{"arch": "wavenet", "model": "audio frame classifier", "dataset": "telephone keypad tones over noise or synthetic speech", "train_examples": 39062, "noise_aug": 0.002, "n_mels": 80, "hop_length": 160, "input": "log_mel", "spec_augment": true, "win_length": 512, "num_classes": 17, "output_stride": 2, "norm": "batchnorm", "depths": [9], "kernel_size": 5, "stem": "single", "widths": [256], "init": "lecun_normal", "residual_init": "none", "optimizer": "adamw", "lr": 0.002, "beta1": 0.9, "beta2": 0.99, "eps": 1e-06, "grad_clip": 0.5, "steps": 22900, "batch_size": 64, "epochs": 37.5, "lr_schedule": "wsd", "decay_fraction": 0.4, "final_lr_fraction": 0.1, "warmup_steps": 2290, "weight_decay": 0.1}
Rows from block 3 of a small audio frame classifier, named by matrix and row number. Rows with one number belong to one channel. Each number is 500 + 40 x the weight over its row's rms, rounded and kept within 0 to 999. All counts start at 0. Numbers have three digits each. After the name is the row's rms in percent of the matrix's.
After each channel's rows are labels from the 100 clips, of 14976, where the channel reaches its largest size: "responds to" is what is common among them; "peak on" is the class under the peak. Only what is clearly more common there than usual is listed. The data: telephone keypad tones over noise or synthetic speech. In brackets: how many of the 100.
# filt: filter width-5 conv, dilation 8 (model.blocks.3.filt.weight, 256x256x5, each kernel summed), inputs 64-127
# gate: gate width-5 conv, dilation 8 (model.blocks.3.gate.weight, 256x256x5, each kernel summed), inputs 64-127
# out: residual pointwise conv (model.blocks.3.out.weight, 256x256x1, transposed), outputs 64-127

filt.155 092:505515482507553498491468441506437460489648533483447416479437425542402545486450478523448463484528477503479425463505458559570466478502453534490507498470417440524493500523445472559477512499431537
gate.155 108:532527545579486568501502531469495510465539488502528533559553573462548562486549561499522516513487424530479517547589489493527558527510573435566511517466460518523538535573518540531542507589508474
out.155 076:509527506520463461502526569476473469497451510513489527551487499561538446472519544509488596508574530557509541486546532499583516493491503586497489443483507520566531550542535533502518581428528490
responds to: key "A" (62); number of keys: 7 (44)
peak on: key "A" (29)

filt.86 059:504576460442619513482491508534528575510584464512502439454530528478544589495476504494504466555464511556508442534511447571522567483518529509523527497535465566557478511502443560522482527571490433
gate.86 085:534490493559506594500543535484506533433530465502580531549572564481531534489553550485513519533476430497556539533575490475478545545493575419522482522484500534509527543517491519502506473578543479
out.86 052:471554552501471442557537511508501478450462525503500491487472494553497502521467482474524552511505488534534541466523462447448457524473491457466496412468444452520580497488506540425503501459546534
responds to: quiet level (58); first key: 5 (34)
peak on: key "5" (32)

filt.215 066:516477435527580543543509465566564566393551437529587481507525550414577542510520501503524489536530513504559547551522520606499555544545546532475467574531476565516456530526513559477480513513508483
gate.215 092:533529512579451561507536562513493492489531490499553505573556563537561489484539521514506500478466413521495525554550505469510546507493575415533484532492484517522511532557449498533506517569510483
out.215 089:488547444474560552529440495502516534561536432555502478446464525490502557505416383425509487496501549484510487476497440476494530550520440510541493557532492488422514493450467504498409488470509489
responds to: key "D" (55); key "B" (53); number of keys: 8 (42)
peak on: key "C" (30); key "D" (25)

filt.15 117:494458521539564452491547501529421515513511464551534491525518527524510436480531532525491458514486531488511549516474536572583534557542512508469516532513490529524481509554493487468498490507479458
gate.15 107:522525474500529534522550512552454521396504451482558490520556576545552527520553495535541487519452460464537580563544563480449557541493558483499454543572502567481519525483435528514455481529530432
out.15 090:514544492540492507422520505496487470484485549419457411454548502503513529526503494523469504480536453418444531528534441473409494548460548572486454424454480493456471490469494565497500474495472478
responds to: key "7" (72)
peak on: key "6" (35); key "5" (29)

filt.228 045:533575464589468569536482544497508481582526487527480523558520558568531577451504542511554510496488455501507561551506478457497513530511530443538491493471480529511511526550559512532559455525528528
gate.228 076:517507483561498562500524528527498570412510470495571492535572569449571501484557522468476540512476443494460532539566511460457586517524579430520483550500493531524535535532489509509537475583540492
out.228 060:458480491451537485479519441492502514507506512485458482478562414412468538504513533478439554503450497484514443465464494461465505461485497484474538468486548485493477460442515489459526449555461476
responds to: quiet level (70); reverberation (52); first key: 5 (28)
peak on: key "5" (28)

filt.38 096:477515468495575534490532464548484597508499545475527521568518506590528491473545526434588463555538521505547502511507475529618532499515501484566456524531533498535511488471458442489483492518536440
gate.38 101:486490508491514532496564488531547581447538505462508484550515501497532595474514525471519485523483469472475492475498507514555554510496521464515484528534526521491514510481514461564482510546538457
out.38 124:514504499457464486526462540498513484409508463516501478412551539458523506527475486489436569451495495452500499512544484502409498496570474541456453505496451523479493507540477555474563416521530537
responds to: key "2" (55)
peak on: key "2" (30)

filt.192 116:484470551483467384511542476467416433566510539453449465453493446515461449511484484507464427440518509463431432459449488439452480400493487480471521486566436525512447469479497463480553575494454512
gate.192 114:524505515570486561521565566510478488492510497498576520528551584514541525487550542489516550500465425497563560550540533479492546527487585437504460530473510526529521547555522518513546467558531487
out.192 083:453546546553521474522556506542470451550526552441539554533516505449546466501566487517513473483490474535496531574443534505550559455467529498502527501467482474513591491506519518421536517488451517
responds to: key "C" (57); number of keys: 9 (46); number of keys: 8 (32)
peak on: key "2" (29)

filt.167 113:492557533427512549521419423522571535524492519457515414462497496515513519492491438492490452462489479455489436522449542490474518459491509453604475529528504498458453483430472451534462479533524488
gate.167 111:538493549542495577510525501535498540474512483476601517534560557503527562478548503455486516531501422477524528547572523514482549533522569391507481522487495539508537531497449477531507505577586465
out.167 106:501487509499424521502487574520486504529453521522540514589518524470568462472481501453549538487513463492535436508396501537556463547534497546547458501504493463633434512511523487533520526482555487
responds to: key "3" (64); key "*" (59)
peak on: key "3" (40)

filt.25 062:535516524536492511543584524514420480500492470550563498423521519501470496474546513458507444494556469455494510511500531463436489507500535466474487517546517574522498533498530550529555499536485486
gate.25 099:523499487546523553522506544492560572442569482511556505538566591506556525490544517468522523515496439487522520544547490497501531522533592421504458517488517533517493546532442519531522495575557470
out.25 069:473506503450535482468541509527484454485518494539462524457505478498418528481462520472513516498561482484508459509491459475491471488468490576483475447551495470547438510464440549492436472498476516
responds to: key "#" (74); white noise (54); first key: # (50); last key: # (26)
peak on: key "#" (58)

filt.226 102:471596535458468482496464525524531511534523512498495444526484423469548483530465518609465488540480491495438453490511479548492545523466498458507591492436495492508445468502496406493429508515398517
gate.226 113:523490463580531544547533504536508534457555476494495527474544526470516552471504479436452516457522456517526470476566466516465544498538537448525527515488481557550515530541492551491556421573567490
out.226 092:593499502491539529504474507516527508529531450551489541487439507558468484429506522454551416517512471550498521458449451462501441452572493448569499445506519484518508520473530480502556516515540485
responds to: reverberation (74); key "7" (54); number of keys: 9 (34)
peak on: key "0" (26)

filt.7 084:489527536458537440533492466510456467582443527489422482430452443464488537493461444532494503440514495477476438447449502486469458488465463541505495402529497544503465497486553496459520556486489582
gate.7 107:537532523545514551505550539517521516478508474499547503512543573447582547481543515493526521504498400488506506538533525471454570509521570436506464538485466548551539535535510537543528468573553474
out.7 103:464453533481521492546477459501591560566574497534412441457490495535531547533429510506477554534484561464449489456426514498542495441540471473518559446484471459453455446491482502458484480564485478
responds to: key "D" (63); first key: D (38)
peak on: key "D" (37)

filt.85 119:484478550492469458534574499507463479574439562468482486580457454555520443506477514538498506484496526494452466521428497486546497466420470499571469508537477508515472478516549435514463489469414519
gate.85 105:523511512516527549517537554512562605451527496497552521538554545508549553482529534525518525507446451532485510548573488484473554561481569435532488548520487534537510523483431541558472469582536499
out.85 099:583540532487550553521476499496514498517539450562513501421464529466553561491434443503537471507536489547487442509393455466449515492626437551531570437491525535453474526507562534528571477525480477
responds to: key "#" (61); last key: # (31)
peak on: key "#" (51); key "D" (32)

filt.5 109:503470529498562465476555506526453495456521514492496487499505480561365584507506522502432511509509511439427472461592479504530472492454505476469593424567532497486569502526438486518495569536549473
gate.5 108:534561478539512583513539568498503501437542447499568548492534563493579527480534479502552533515473439492564561536580554476501587520563555462487483569497522516498540521541494528498501531544556461
out.5 094:521518537524540511484469516488539536517567506497489494444525490463517459553497526540451469445539508508409523447554547473468543453512496498521529536513516507469516415496466455449531453582453518
responds to: key "D" (80)
peak on: key "D" (47)

filt.48 112:532518446493633499447507536456530544494510458500451487492557553459484574549576518507497500500440536516487537526485485499520517565485540503476489456555406572504489514500504588486477475533442481
gate.48 102:507514491498500562517505510516517566430522489501548492509546578550544520494550533454558511490441412469488533548558508489426562523499564442514471543513441509502544497473484536512474430582554453
out.48 096:506461412537467469480514546445465525471441503511503482460558463499546537477617449495500512432463557461568424534560481504404494560449476572492453498504464495546453499491514548519499479521517441
responds to: key "5" (77); first key: 5 (28)
peak on: key "5" (60)

filt.145 109:528532572476562510518494546549628565572500547473483560497476473457544580487483517523462511534525472513478447477517496554524517522479504484527573481529498515518516514545479505488516561517518559
gate.145 125:506464455509526567506512516474530556447613518477559510552570565529537525490528547471522505510493476531530526538508457494525560525535555452520481559447499482490476525539442504559489442549527480
out.145 092:529410518468521531436509444444473537433513475457491452460462528495434465503473538494407494469556503562439522516469460520453492430487476555493553507498502463513538464553453519464516402511499454
responds to: key "2" (67); reverberation (51); first key: 2 (46)
peak on: key "2" (38)

filt.117 091:547603384554503582477478532498476472432546453494504504525538562497527552488508470489524478488471456476475536564550480453494545517579545463540454486513472542519477539519470537541558502548520425
gate.117 100:529506545552535565515559561507523555456509490504582531539561569504553534477568558471518548567481428490494535534570537473498570539505587432505474554490488540524557537517487525539539470591558493
out.117 060:475526494509554421501459447549530467485513438493477439505456515434476498481497521515461589606476459496445502496440533480502555479525554438459470565539548524572484529522542503482505430531462550
responds to: white noise (40); first key: 9 (30)
peak on: key "9" (37)

filt.198 064:511558491511488499494503522561384415533539500492502507530477512473552450493487496543514528558491508516532531503447508549532622535525498526485461459502496513521531513562513486444497558465447519
gate.198 100:526534486541515575507536557571500522453559470502588490543564587500580480495538517482535514488476434531540544560559518477495589515527568456517486542492508544520527528524451513498521467569528456
out.198 090:530443549530494502470532482510564580494568546493439448520493474527507601449470570532463524506523475503455459437564472569497471498481489485512511500480416501460526491522497491600499506576511501
responds to: key "A" (76); first key: A (56); white noise (39)
peak on: key "A" (52)

filt.20 121:529536505552492557511471558407494493531470523531489511515488493501498496500506578462539484540503531482432578529438506473517421540469495537553453423525556494542490499451619499502475584486517471
gate.20 108:518458525505492584515572516542514553453525499503589508531546583496562529477544538488536557543453460520526558535490535500520558542496567466493452557502488514525563549516480533521488452545562440
out.20 093:466466537454517518463504429389488525485540545496425493526526509490442500499499489476464508518502512471433552479491482483515518453512573482535501458457475444464493467507484441513544421572517517
responds to: key "C" (55)
peak on: key "C" (44); key "A" (26)

filt.71 121:535553485552519559514440480507504543485520488516483477505515528506547538469510564482518451529515400449501491512512459509490511456506531456518430496524509506482512530509561470567486546534515533
gate.71 105:524495506510469506479585600490579550467574435545557505523533552486542562473503536528507500476452484547504517534539504503499531553517535474509526501456479484487530520531465545547509504551518455
out.71 120:499525484505470549476495588469517506477551494518450451548522517528550495535497496522468514432362535464493509505564519465508453524555525520512530461446424471501480503484467471539521463550461481
responds to: key "7" (61); key "4" (54); first key: 7 (31)
peak on: key "7" (47); key "4" (35)

filt.26 069:524523546520579549537513482503529528497493503489567547461557552489538517508548547483527521529503448493483531553519534475462497511448544458495459536536502585524518532483507552525489502561525516
gate.26 102:541512469546526561533546600523514555458520487524559517538564590498558539486549537503500493523487432508494545537568459480467552542517582419511487507479482542530516554520494533519537449580536465
out.26 060:504510510451534480547496526504492548502549496539508518520457576512501472532418512495504510459453553531518495478462510563534493499495467482488399504537494495514486509537517549544504488469473470
responds to: white noise (50); first key: D (28); number of keys: 1 (27)
peak on: key "D" (27)